A small model that predicts nearness at each pixel, trained from scratch.
Training: adamw at rate 0.0015, 4600 steps, batches of 64.
Rows from block 6 of the encoder of a small model that predicts nearness at each pixel, named by matrix and row number. Rows with one number within an expert belong to one neuron, the router's apart. Each number is 128 + 32 x the weight over its row's rms, rounded and kept within 0 to 255. All counts start at 0.
After each expert's rows are labels from the 100 images, of 14976, where the router gives the expert most weight on average: "responds to" is what is common among them. Only what is clearly more common there than usual is listed. The data: rendered dice on a table.
# router: slot weights (encoder.blocks.6.mlp.router.weight, 16x192), inputs 96-191
# up: expert up (encoder.blocks.6.mlp.up, 8x96x192), inputs 96-191
# down: expert down (encoder.blocks.6.mlp.down, 8x192x96, transposed), outputs 96-191

# expert 6
router.12 [112 183  86  94 154 115 137  84 113 138 113 143 139  97 145 107 135 100  87 102 172 117 167  80 137 167 100 126 155 123 126 100 112 129  72 117 170 116 122 103 128 136 137 105 136 128 119  91 140 134 138  76 132 149  96 106  59 144  83  75  87 139 118 119 101 166 134 210 149 161 136 105 135 126 180 155 105  79  57 145 150 228 161 104 142  59 104 115 163 189 102 141  72 162 143 158]
router.13 [166  52 168 174 100 174  69 176 141 105 133 151 130 124  83 146 156  83 144 186 141 162 120 105 134 138 124 138  84  69 133 170 151 139 180 100 150 137 176 126 129 136 156 106  86 119 119 170 157  70 111 150 144 122 116 105  97 129 161 168 139 116 122 118  88 150 130  79 121 126 167 109 129 148  83 143 145 208 154 187 114 142 151 144 137 126 135 165 136  92 164  92 158  92 178  80]
up.0 [136 164 103 137 187 139 144 139 127  87 121 153 142 107 113 163 126  51 134 122 134 169 175 161 126  98 130  82 173 128 121 178  29  67 108  98 128  94 106 131 118 136 125 147 114  98 134 105  95 150  91 182 115 117 104 191 177 123 140 168 120 149 184 118 110 115 166 124 139 103 131  88 127  95 134  80 142 145 158 116 163  85 141 115  85 133 130 150 106 121  89 150 140  51 102 160]
down.0 [115  76 131 144  94 134 135  88  66 173 128  94 133  96 152 103 125 210 132  94  86  94 157  86 119 174 161 162 107 107 159  62 186 144 130 206 112 160 125 126 120 139 135  97 133 129 104 173 143 113 162 106  93 154 148  58 122 137 124 130 106  85  71  89 130 106  90 166 118 139  85 143 122 149 130 166  98 128 132 125 123 150 145 152 166 149 125 126 148 136 160 114 150 176 144  70]
responds to: red die

# expert 7
router.14 [112  80 166 106  89 114  69 109 163 131  76 174 127 133 135  98 156  96 105 186 125 129 111 139 126 108 102 136  92 109  98 163 170 111 146 127 191 178 143 146 162 163 180 137  89 124 130  82 105 100 150 147 115 117  90 105 115 156 102  83 124 137  89 124 121 134  70  66  97 177 156 160 149 162 128 172 118 173  92 149 145 188  85 101 168  94 128 148 139 181 149 197 100 162 140 175]
router.15 [151  81  75  96 129  65 127 123 145 135 135 158 207  81 183 118 116  83  69 122 113 140  70 146 148 123  62 164 135 134 119 107 155 146 167 108 192 135 152 115  98 113 158 134 111 153 187 131 127 150 139 116 129  83 129  99 118 138 130  70 112 136  77 136 128 114 106 152 138 131 153 134 127 141 168 194  62 181 135  96 104 168 154 153 177  80  89 156 171 149 125  99  85 145 163 162]
up.0 [ 96 188 146 152 154 118 147 141 141 133  98 106 134 174 129 139 102 142 123 169 194 143 188 141  88  99 149 168 123  90 105 105  93  80  89 164 122 165 104 112 132 206 145 101  99  49 141  72 115 128  99 150 141 123 112 119 109 179 128 127 124 119 131  59 151 142 100 146 161 100 144 108  74 174 109  97 130 117 138 131  78 154 127 159 142 128 119 132  97 135 136 122 144  89 127 123]
down.0 [187  34  99 131 131 108 127 128 145 129 137 164 139  98  87 133 131 145 116  87  49  99  53 119 117 136 111 100 142 152 154 159 135 190 134 102 147 109 147 126 122  56 116 178 154 191 133 195 122 135 167  97 147 122 170 153 123 139 149 123 131 133  77 137 104 119 161 183 147 171  81 178 153 130 110 175 126 138 131 120 148 121 123 168 142 134 143 111 136 127 115 125 119 188 122 106]
responds to: dice: one; total: 1; total: 2

# expert 3
router.6 [108 112 161  90 113 141  52 144 173 129 106 180 148 135 157  98 176 113  82 119 122  96 124 140 137 117  97 143  48 151  63 182 142 118 168 143 146 165  99 114 162 138 181 111 115 176 130 177 116  94 166 133 144 112  99  87  96 156 101  85 155 149  96 127 108 173 107 150  86 192 161 147  94 157 128 139 127 100 129 113 116 128 136  93 170  95 109 139 150 148 121 132  93 138 125 120]
router.7 [115 144 139  72  78 120  63 146 186 201  93 157 129 153 165 112 157 150 176 154 101 108 112 145  71 134  98 180 100 142  45 130 134 124 122 127 135 156 120 134 159 150 175 126 109 119 151 153 125  93 159 140 128 113 144  74  60 147 100 101 154 126 125 156 111 156  67 120 112 157  99 131 157 151 144 158 138 123 123 143 135 182 103  79 152 119 102 170 155 156 112 175 127 163 150 165]
up.0 [ 97 156 126 101  98 208 151  92 134 149 155 115 167 109 136  95 118 145 156 149 192 209 127 108 198  96 113  86 123 134 103 140  84  71  97 137 134  87 107 112 119 134 104 125  17 163 109 127 186 158 151 186 144 146 112 116 112 150 134 158 125 148 160 169 139 118 136 125 120 150 139 145 123  81 126 163 105 124 139 114 133 115 137 136 168 133 113  95 171 147 108 142 106 117 161 162]
down.0 [ 65 109 139 137 143  84  93 132 130 114  66 146 118  93 174 140 133  93 131  83 107  85 104 118 124 158 117 159 124 141 176 138 112 151 157 148 131 162 129 143 141 130 141 128 175 111 153 178 103  64  93  94 108 158 127 172 137 108 107  96 120 114  48 106 151 127  90 126 135  86 117 108 111 220 131 134 152 146 112 126 119 116 101 149 126 114  96 187 120 139 157 111 165 134 105 132]
responds to: black die

# expert 0
router.0 [ 78 194 115  99 172  92 138 104  70 121 180  44 109 142  98 160 118 126 115 154 146 137 168 143 122 151 170 132 161 156 176 140 124 140 139 161 107 108  80 123 126  76 120 102 106 118 110 119 122 169  97 144 147 147  97 130 159 124 122 163 126 116 134  92 118  94 136  94 124  90 120 113  84 108  91  94 145 144 155  98  81  92 118 147  94 143  85  92  94 142 152  91 144  62  72 141]
router.1 [106 177 113 111 157 112 120 149  67 116 122  67 102 145  70 122  96 154 124 158 109 135 144 114 161 132 150 136 143 117 146 162 105 152 133 184 118 135  85 136 100  70 106 128 146 134  87 126  98 164  66 139 122 100  97 104 121 183 114 143 126 138 141  84 121 124  97 104 117  74 126 138  84 106 105 120 133 112 130  89 100 124 121 205  83 145 132  52  78 134 160  98 143  96 133  88]
up.0 [168  76 148 113 122 198 126 137 160 123 134 124 162 117 164  93 150 125 160  69 116 120  91  91 131  92 115 111 126 124 120 138  76 117 110  99 115 160 198 205  86 149 111 121 149 116 131 142 163 163 162 115 176 145 150 131 167 110 178 129 158 165  95 125  95 136 129 146 129 155  88 110 184 146 177 170 129 160 124 157 175 131 130 153 165 185 111 172 175  67  95 108  84 171 128  98]
down.0 [114 159  80 135 120  88  95  96 142  94 110 141  99 173 140 112  91 142  62 161 144 137 111 142 123  94  93 102  85 148  86 172 161 136 120 146 127  79 105 214  59 100 121 158 136 183  89  71 146 118 142 104 105  90 110 154 117 171 135 148 120 132 176 139 156 173 138 111 185 165 173 122 111  86 122 151 139 157 102  91 130 201 127  89  94 134 159 107 133 116 130 163 114 111 112 156]
responds to: dice: three; blue die; yellow die

# expert 1
router.2 [ 73 148 154 120  75 148 144 142 147  95 101 112 156 134 130 131  71 148 105 147 143 129  99  98 125  84  84 109  93  77 139 148 147  83 142 131  93 155 120  88 193 139 186 121 125 142 167 113 147  89 174 142 133 167 159 127  91 151  62  67 158 127 161 132 114 164 134  77 171 152 143 170 138 197 129 129  89 127 136 167  80  72  88  58 143  73 112 176 199 197 101 130 146 131 107 124]
router.3 [179  76 122 139 103 131 108 116 172 152  50 136 151  89 126 118 176  84 156 147 113 120  82 152 139 132 120 138 147 104 181  96 162 167 131 158 114 129 110 200  97 172  74 163 114  94 151 140 150 112 120 104  50 110 178 126 120 163 180 151  97 124  70  94 136 148 116 132  64 180 117 138 135 151  92 103 123 106  66 110  92 121 132 122 136 178 167 128 144  61 124 101 162 171 153 105]
up.0 [129 107  96  62  72 143 146  86 100 184 118  96 160 111 170  99  87 118 137  89  82 132 153 118 199 111 131 168 157 162 151  81  98 136  73 145 159 122 107 121 133 103 106  83 120 168 156 158 116 185 172 116 101 111 129  98 115 107 124 100  75 113  82 167  68  80 133 153 145 154  57 165 137 158 211 165  83 117  84 129 146 124 145 162 163 120 131  97 159 133  82 116 101 161 181 143]
down.0 [112 139 197 169 159 106  85 146 127  91 129 140  93 183 111 172 168 134 123 162 170 132 101 130  83 179 169 127  92  72 107 155 122 134 136 122 110 152 130 141 142 162 142 125 134  87 110 137 132  28  88 175 149 156 110 175 147 124 129 134 159 150 150 102 169 183 128  79  76 122 174 102 122 148  56  99 171 129 142 177 122 136 113  94  78 119 160 175  97 123 177 126 176 100  92 117]
responds to: dice: one

# expert 4
router.8 [111 126  85  89  95 103 133 116 104 152 179 109 159  95 138 100 165 139 115 108 158 102 195  96 144 193 110 139 151 132 104  96 171 147 149 151 184 163 143  71 205 148 144  69 161 141 136 145 128 134 166 118  70 128 112 114  79 135  91  86 130  99  76 157 102 112 113 197 161 162 132 112 138 153 148 165 113 117 145 154 154 204 159 132 172  91 160 187 150 177 135 157 104 155 152 171]
router.9 [125 126 109  49  72 126 111 167 184 144 116 130 122 118 117 138 153 132 136 145 147 121 142  90 166 171  62 110 120 111 126 106 159 103 163 100  94 182 191  85 143 126 164 117 141 132 157 116 119 123 125 134 120  85 127 115  83 130  65 106 163 185 113 125 133 170 117 136 112 108 191 118 125 130 108 174 128 166 106  85 127 143 134 121 122  95 151 168 153 128 119 121  86 124 182  82]
up.0 [128 152  63  90  96 131 124 127 116 163 158  92 140  99 101 116 151 162 119  93 145 133 172 115 171 123  70 133 115 147 117 129 136 117 158 132 103 161  95 119 113  85  98 146 106 151 147  87 200 230  90 102 135 109 111  38 118 146 123 192 106 164 164 140 136 162 128 101 111 120 163 174  94 114 173 149 107 153 124  86 177 171  96  91 161 165 103  44 131 128 136 104  22  99 151 135]
down.0 [134 133 206 119 130 142 135 136 104  74 120 153 122 145 149 145 109  80 157 156 112 128 135 132 136 172 124 122 151 133 132 119 133 140 131  94 154 110 137 137 134 157 155  92 144 111 127 171  69  36 144 112 100 156  76 203  95 103 141  95  77 136  89 110 104  96 163 140 131 192 113  54 153 159 128 119 204  77 143 147  79  59 140 129 132 124 116 170 119 129  83 116 184 139 130 114]
responds to: dice: three